Rows from block 7 of a small CTC image transcriber, named by matrix and row number. Rows with one number belong to one channel. Each number is 128 + 32 x the weight over its row's rms, rounded and kept within 0 to 255. All counts start at 0. Numbers have three digits each.
After each channel's rows are labels from the 100 images, of 14976, where the channel reaches its highest value: "top examples" is what is common among them. Only what is clearly more common there than usual is listed. The data: numbers of one to four digits printed on busy colour backdrops. In brackets: how many of the 100, against the usual share in percent.
# convs0: first 3x3 conv (model.blocks.7.convs.0.weight, 256x256x3x3, each kernel summed), inputs 0-127
# convs1: second 3x3 conv (model.blocks.7.convs.1.weight, 256x256x3x3, transposed, each kernel summed), outputs 0-127

convs0.241:084120117163144102145154119116097101090113117124097143118129163120102127138134078106091154122132096107087148156112118132078103115101158057116123188116087135085124082123141132091106148101109106146126099173112142100107158070087168106115129168074095144150140152118101114199132145164100216058134136066128150183082172098083118115153097134095181111055155084173085084094116095173117106118084
convs1.241:164146120092101163164150158157139159144129099099169115089148145148130118157200151125160160066123163098151107175145125125162135061144178121112097066136127158067174134143154118134126186165113150163106147129143159086157142180169137107098168166071155175111122131164091157154141149139142183121125155141150111148178145155141100093070103150098114077165117116103152058164169127149152167145188
top examples: the digit 9 (100 vs 22.3); first digit: 9 (100 vs 9.7); last digit: 9 (71 vs 9.9); length: one (69 vs 24.6)

convs0.156:124061069162165101130133152086117135135137128130073161182125091144153151116159151180177101118124155143160141090110095153086170132030077092092115100148149135148146121144121124148108121056143102150149135149174122162151129138131008142145148124149104137165167134124146141170132195135164163130155090139078146106111076140153075033153102170110127135114069126148159129100129114095156143131130
convs1.156:162134133149154180164111122220116093126126134154187153123145167194141103126125130154150106154129150139149157147151072115149104136135143169174131141141119181115131159170153165130168101076196105121137112145146114122164146161155108121168145097139056148139165149163142172137169117174179157168136159109131126118065140131134165131184124155097136101163099128174131145129166104145143143133157
top examples: length: four (95 vs 25.2); the digit 8 (47 vs 23.3); the digit 1 (46 vs 22.5)

convs0.101:085047093143138133128124136105124102131159087127083169173135078110182100109129165117122118086162156104124109121105113139095176094057070125100104134219066138126136128104111154135087095044132130167123167159170115144121131104114066182134130097134095124165149167148151188189151140164160156113092068115102131069076102104148098070142093157147171126142107133144178109105120102118161141172107
convs1.101:145062155130157165141131135169105076168105132163165133143124161154146119135144133143153127121094149110176137114154099112086087159060118086092097139117120166113089150152158150133159088061159073115117142139145132103148167176160109058171173119099094109075141139132151172079143087141179141159154133125107122126079173091149111082171149126085130101163103145164143170123133123132137142106151
top examples: length: four (100 vs 25.2); the digit 1 (82 vs 22.5)

convs0.149:116159050159101085183131194146143127112124139125139130091000104015079104147110110128145176159115147165138132142092126108098148124144155112155180115145145142071115109122128053151116130140133139081134080048181148122140159106130143092155129069131099145109153121107093107195150167157193143118109171084141113161099102142184130144155107169059090126106181129151102140165109096169146119133110
convs1.149:083107079108130138181110161186152142116130097128138122060163150145146152070161112176118042129115112115085094097176000119131137135122081131169146151138157147143100131158071120131158135112093144103100138104093178160116187107124072165158077133091111089129158109124124121151101109119128167129142095188089110113107089097150147156116129113169122135093087128136116147142134103135127125134137
top examples: the digit 7 (69 vs 22.5); the digit 9 (49 vs 22.3); last digit: 9 (38 vs 9.9)

convs0.243:096155045193069118109111079154138104137169158123092107114119139139110152157109089152114107125159079123117090122108028075069124144176130071183161109092138130173091138147132087084088131142154144139105126125082117094122083093162182122089083116098108099137121164151165175140142138097127150119168066125072163145063129158084057137103141182159144105150096112154137129153116088159144116158132
convs1.243:163128082112172052159093075096105143152120136129043181139096125142143124090128140122124144155176141085116155136133098132136130149133135124102124087096113112151130124073139135101120117148118162162103128123104143147138090114155124173145126120121082097129103132121131082136138089108087117143104096130102144000105070104149127094127143141162110109161077097115181167063091079087170102162210
top examples: length: three (72 vs 25); the digit 2 (65 vs 22.4)

convs0.181:120110158151066164037149078159077106132077082124172108134160118139085090180115116106112182085141124105113061061165118118097081123105093053119133145104077105123136130159175136098073104116097111174044155154111130111096123144132131075137146123099133179102081161133147140089121157132121115111144112190099109168133188131098152093102126136134167120135194119154131130152106088109156118076120
convs1.181:196117144102108146131121127143128087144133145142126126128084188135137116196086135113145179120166141156148097149134151113201118108184145105163097078100111181169168124107170105125084122175145166189134130129157140087139086214158172137122206112096141189067142131158148147161126136142059131115146176089174170140156133126123108109074099141121141114176168178138145122092092091126150111145172
top examples: first digit: 1 (40 vs 10.1); first digit: 4 (33 vs 10); last digit: 9 (28 vs 9.9); first digit: 9 (27 vs 9.7)

convs0.249:130239096111093138140058101116129159117116133125137090124065117073153103111115104121096134170086120106097081173081165113135103090203214087157111156088114124094087149115110132133124094162138174079121085115086166104106119110128186107120123053127094084112106116093139092139147085138154101112104162079210169135091050114109127157113117130159092133121125134103078114121122127187095139103127
convs1.249:131080138118136120139132141162102077132099132125101115139222088127086131082109120114141076124164111125149124085156074174168112120126039219111126126089111056119157131113132123142104128106117125133101096165130080149115133168115077160120146143080144173075083141132125124126078096068135075106156065210052117079157100123129181179119108097145173127089125153153129097129137126054098140132094
top examples: length: three (74 vs 25); the digit 2 (66 vs 22.4); last digit: 2 (36 vs 10.1)

convs0.205:078121093150098145140080138161142097055137124125156156147027136064167114138110131128129156174138107155112110201141110136051127185121128130141165124140103122169144095174137125128173093129174156142117120151115168107182121156134130173089197056126100148197146109106130151232122175156122109112156079048136146123130108131146108121133127128126138116131121108123150161106112128170118134149139
convs1.205:145078168163150131188119140102150142175115149203097153157131084137109199109152133104147125179118111088119156067158105144111157118108090155135149111117127148150118109126177138169089115096151114081182127143161082143163125204119100073181187105173158117166140058128121173136131143115166063125113124208166140079178099110133108099124144129129098127158144126192174185089101131062100179128145
top examples: length: three (70 vs 25); the digit 7 (55 vs 22.5); the digit 4 (55 vs 23); the digit 1 (51 vs 22.5)

convs0.54:100052112144094093121180137125146099088083085126126138161060129081145086143151122115130122137105106079137112125130115155066121167073117101145145112132110121130160087118160128120151105087136101166118111179088163103158124116089132137086156158129085226159186123100133118179120144140134115116119096122067142136089133147153140037116082074106154117106159114169125146084087093134129129079078
convs1.54:232132072104109177116113089173129118213171140142113174157176150126168161159115128100156173171124148117122148120053061078133137136115178136138148093160061114081081101137138155202112125102112106082147125148222112091172100107079120146166140091168156116108121111152125162122156050130166069104162191163165144106134084081113099134155099056101117135146062160145146153170114145201114159092106
top examples: length: four (91 vs 25.2); the digit 1 (75 vs 22.5); the digit 4 (53 vs 23)

convs0.12:141113072131055117148105149120138148095143136127057099125103125046094138130132112125097098153102128092088091174053119068086126128092120053139105123130092103091075130118092098113134148093162117140104091120149129082111136125117132122089104076136102064110135099108103129148138109140094151132102103076129101106132163098165116099146117148123139110136063097108109104086150075135126093137128
convs1.12:141040138143061098137124082106119096064102118122128067067168111109102108091114102129059095107109113088081109108164167141110086100058075165083141105079155161128155101117109137128128161104088055084084085080102102104104125151090057087131123150086133132148086090164062114124101120176105096108148106143044045104140226131100054100131130091125141089123153151131094096104122136096108110112113
top examples: the digit 7 (63 vs 22.5); last digit: 8 (26 vs 10.2)

convs0.226:060135065105174087137103109103096092082146146124110151123066124068127101072092122148085126149153136128078120160120051154079113120170093178169188103171144118134182091108135103112136101172149172138152103161113122106110133102095176151131185062115111183140121134094113131198146124144126115068112112107114123144078057150106144190131091108126165122098147103166119106113102098136130113106090
convs1.226:162053054097140158142073122107169155159104098151117180109133125173170148093164123133170106161105112160161129071115012133155180105091057104170116093114129111117144128150103136115127099104130097131135185139128104132100091191145092115197138124163095120121145117091076119091097106046098146152148088181072138017108097139131132100107164136140087133165072153124140119099093129098125105175184
top examples: length: three (87 vs 25); the digit 3 (53 vs 23.1)

convs0.43:085098142133074138135127118124137095134113132126092118029169169113151156140133073157104128130100123101125184135149126101093065177096093125088075140030161144091122147122093073109178174123131093056139105055112125106103179110107139101104087157110177144101091091111078125061094114150102146118143122124076138157141148141099171134113099165107110119083128148168080116146143120115101066111118
convs1.43:183155129138146134106178131126078136153113163123116145145122113149147195130139098141140121145129089137138177191059124070189078137103143099101080140079153098157105124166118114142116134103184106107140142181205166093168106111137133149127068136146128129101140164106132144097121148115101173127131151094137122131168114133116095120154144170159072132173147082122090108135109129132146118193180
top examples: length: one (61 vs 24.6); first digit: 9 (43 vs 9.7); first digit: 5 (38 vs 9.9); last digit: 5 (31 vs 10.1)

convs0.172:081063075107116123126086110149134079081160147134115127088065171121142117122171127122149143158145099093178129120082088148050168193072097061106112137133118127148124114161120082136148109097185123118132087107099133116145125121167084133095183081130114125162127122107148144208099106129098093089122105082106160124128125117095130060142124138120107133118098109169093164084145124143120123124148
convs1.172:130141102138142137155115102165091098147078118153203122085181171164162129101144108100132073085126123152126164124152049078164064141109150222124149123111142130127101132110109170086102055104129132139168119148070080107152105163161143130134132124124085104131083145203110099128134142181141119156142167188122128075138122126101175177103141159131111099166122130120141126081126115085108187189215
top examples: length: four (70 vs 25.2); the digit 4 (66 vs 23); the digit 2 (48 vs 22.4); last digit: 2 (39 vs 10.1)

convs0.127:078113218126088142146098122153081084138128149125109065077115142076061130112098080080110130147077120127120166126156150086069082159094114073072098202061092095123139129142112105078096137065146121091104057093098129110128160180135138080090138070111123143069103107091114121105135103143137165113088072121153184080175118093126104105088130130129115116102199094136079144100119139113082139140118
convs1.127:104185133112120114094131134116101113105109182160188094110166115098090143152091090104125091128129093119131065125177095071212112174115112144109119173130091095154098104153079158084187145163135135159092113135122144128168135175130139107123067158095174123125114143089165091169106140139118091103079140184118138135173196106138102135140135070143146139067138155185066135149104191123118165134133
top examples: length: two (98 vs 25.2); the digit 9 (85 vs 22.3); last digit: 9 (84 vs 9.9)

convs0.0:059112162152140124089111099167155093102116110127094135044060191088136070151142123098131163128119151160124100191159174121049110132088157100131113149128109100143156144104140127124163097101134140117113097089074173144105133154166170102155179073108108191146158140119125169170176136188176135096127061077140138113125088118074160075110133163108145090108187073154130109087133126174133130121161
convs1.0:074114121077146167121112153141082129134055084121110120109190095156125125102094115146119172128140123095125119107186098133145112128111119160119090170122187099130104183130096123128126126117119132124103129106094144050115151214174089110119170122083208095095119093107121112072119094130158119173166166125099100065184076159142118090148097103087117066165077079122130143138156129110145132130235
top examples: the digit 9 (90 vs 22.3); last digit: 9 (69 vs 9.9)

convs0.120:162137064133088156125086115139105160116137138130085099130120093070140136109105115109130127153101126143115118145075123073142154067111142102136090144130121166084041142113100087125090118095127105140116061114167087104110105155139094115044076138133119017130151130140145115120140110098116145130092118074179118123111127082130122120127106164120123129133005117074112099098141126091133136143164
convs1.120:135087186137107142142147124172085081101071114121186093137216078116110122094103089119125101130153124126158145127132128138166027099088084220070115112088107110120197118159140191111129144108114066097079109129128114084149134148085101110139123116122135181092061131144108144102107103190106128135163136171081088127127225114143146112143152109106152106126199150146073110104088125076110115130114
top examples: length: four (99 vs 25.2); the digit 1 (51 vs 22.5); the digit 7 (50 vs 22.5)

convs0.197:130163000173097168161106132162160149137197127129080142113030165117153105169129104143105099143126119117114143168108010115126151129190155117168149109113127132143109192143098093083198076156156151125118107130082188124144142127144196145140101096126070072153183094142119124123139168134162173156137102096108140115077089136112131154165148137130124114143096066158137104127162099131124144152149
convs1.197:093082120132153104171076130139142091142146114134089147129119123119186126090165135133185112156155133115168143108117077121129119151154063139121141100090119117136163165087093125071112125132118149155139169140078118169135138109173081162119111086134134101191131150129109106151131162073116135194107091150039140006131087112146132137131156168153128122167100062124148140074123065035143088183185
top examples: length: three (90 vs 25); the digit 9 (57 vs 22.3)

convs0.145:131136119172102110167118104101047141064108146124151101125176132092125148127131065143101152209139073157074125095114125106134127138114101137117072135131177127122122105158103105149148133095127104102154097148140135112122189144079122149101204152155142139170102096087099092168094182137100168091145135087103093147158189137133127125137091153126145170073151126121096100153128110128093114132073
convs1.145:160132134147117120180083097116133122097122208154121126091149166122109189113143079141102108136111092108126141144097136083144133152130118086104110121104192116139027134141051076123236182114152112103152115095151134109116103137122117109084070179151149044103163101129132113092081112160119146099116110132092146182147133128119089140164099164097126163165065116095080118135162188130082087145129
top examples: length: one (79 vs 24.6); the digit 2 (67 vs 22.4); first digit: 2 (64 vs 9.3); last digit: 2 (53 vs 10.1)

convs0.143:084123146201095107163130099074112105092093158128118180054132126082110159099150109135126228155126136144111125173127153118103083154116145126096108127141153088125166089141143079117178208119131132131137089117126151124097169137056138110162160182127154154159123143112107097206156181147135165072124163091117112203132201112080138119150116107104176127101152081160111092098104119164124121111077
convs1.143:146130140151146143103118157078170147128122140128078124055115150090119159140202100121172123121112103096131093160074117060155125060151113136143149111104117121079125110120051075145143154147111146097122144087162120113069156129146146156113049137131153134138116142102123156117114159108105123120091127126108121113148087085101082137140130140131088118142139118075101065140125111123114063157154
top examples: length: one (79 vs 24.6); the digit 8 (74 vs 23.3); last digit: 8 (67 vs 10.2); first digit: 8 (64 vs 10.5)

convs0.162:081075149116087082141111111130098106101097136126117077087158141145093154136139066134108130128159127083125159089151124065052077174075079074099094137040141147153096094103120139100172160091131077128130131103087120088144122095109158112098103129117128143071114126121151108070122084128095139072183131145069133174094144167104180096121082110136168128066161077147064141110116119133122100130099
convs1.162:177126126163143119139123103110115138165106140129141191133099171154155182111142097148168109147159099139164139140095130104206127112126094109160087153087134183159062125150097061131149164129151142163135153124156152131097098111166136136097052110116144087140181142184151114161149118153120178142123131132137132049139087169094115110160164130158137140208103125141073158130093140113170112151185
top examples: length: one (68 vs 24.6); the digit 9 (66 vs 22.3); first digit: 9 (66 vs 9.7); last digit: 9 (46 vs 9.9)

convs0.239:135070056143156098130120115071137140154159129133074143170134097096118106092123128186136102114157153134127149097099079151082176119049070082125148120153108154125135107149117119109132100059143101148146125154179108127146088137143016147136126116117092110147193132099141135173135156108162095100160093119088130106111068139132054055180096163122145157115043140149157125146133102125152137144127
convs1.239:124121152102130157143103169197123099135112121163186141122132170206146104130105113132151076149117118140170147122166069110128095148097130134154105142166125174136099154172152149112171085054186107117123117103130124127155168175166130078138152108111043123093181135151144162108129091187149171156137135110139113101060132128158163118146113143072131089132103157191133157146145134144106145133175
top examples: length: four (100 vs 25.2); the digit 1 (55 vs 22.5)

convs0.108:034088178159114100084141106126059049095098112118116112063104176083096104138107101108101137155127128136095087156147172096048100114086122109107124118138120104159148099078163113089124130112112120122089077088074155119105143138123159141158163104110135184132118142113120156182147143167155109070144111112103117152126102095065131093064112145114139073070169035183121134093124145154134136115104
convs1.108:084127098093153182142120174177097141130122084095125162059111094169127149184125139125143255092155118126132141103135124091195150095120116135181078116122150157113103143108092106156129122158128147110104108119095116118137112182158101135082176162073180126102132114104128108122133104136171087123103221084151136170180152122129116143107097113120121065178103109127156097171140113134141138134145
top examples: length: two (100 vs 25.2); the digit 9 (97 vs 22.3); last digit: 9 (97 vs 9.9)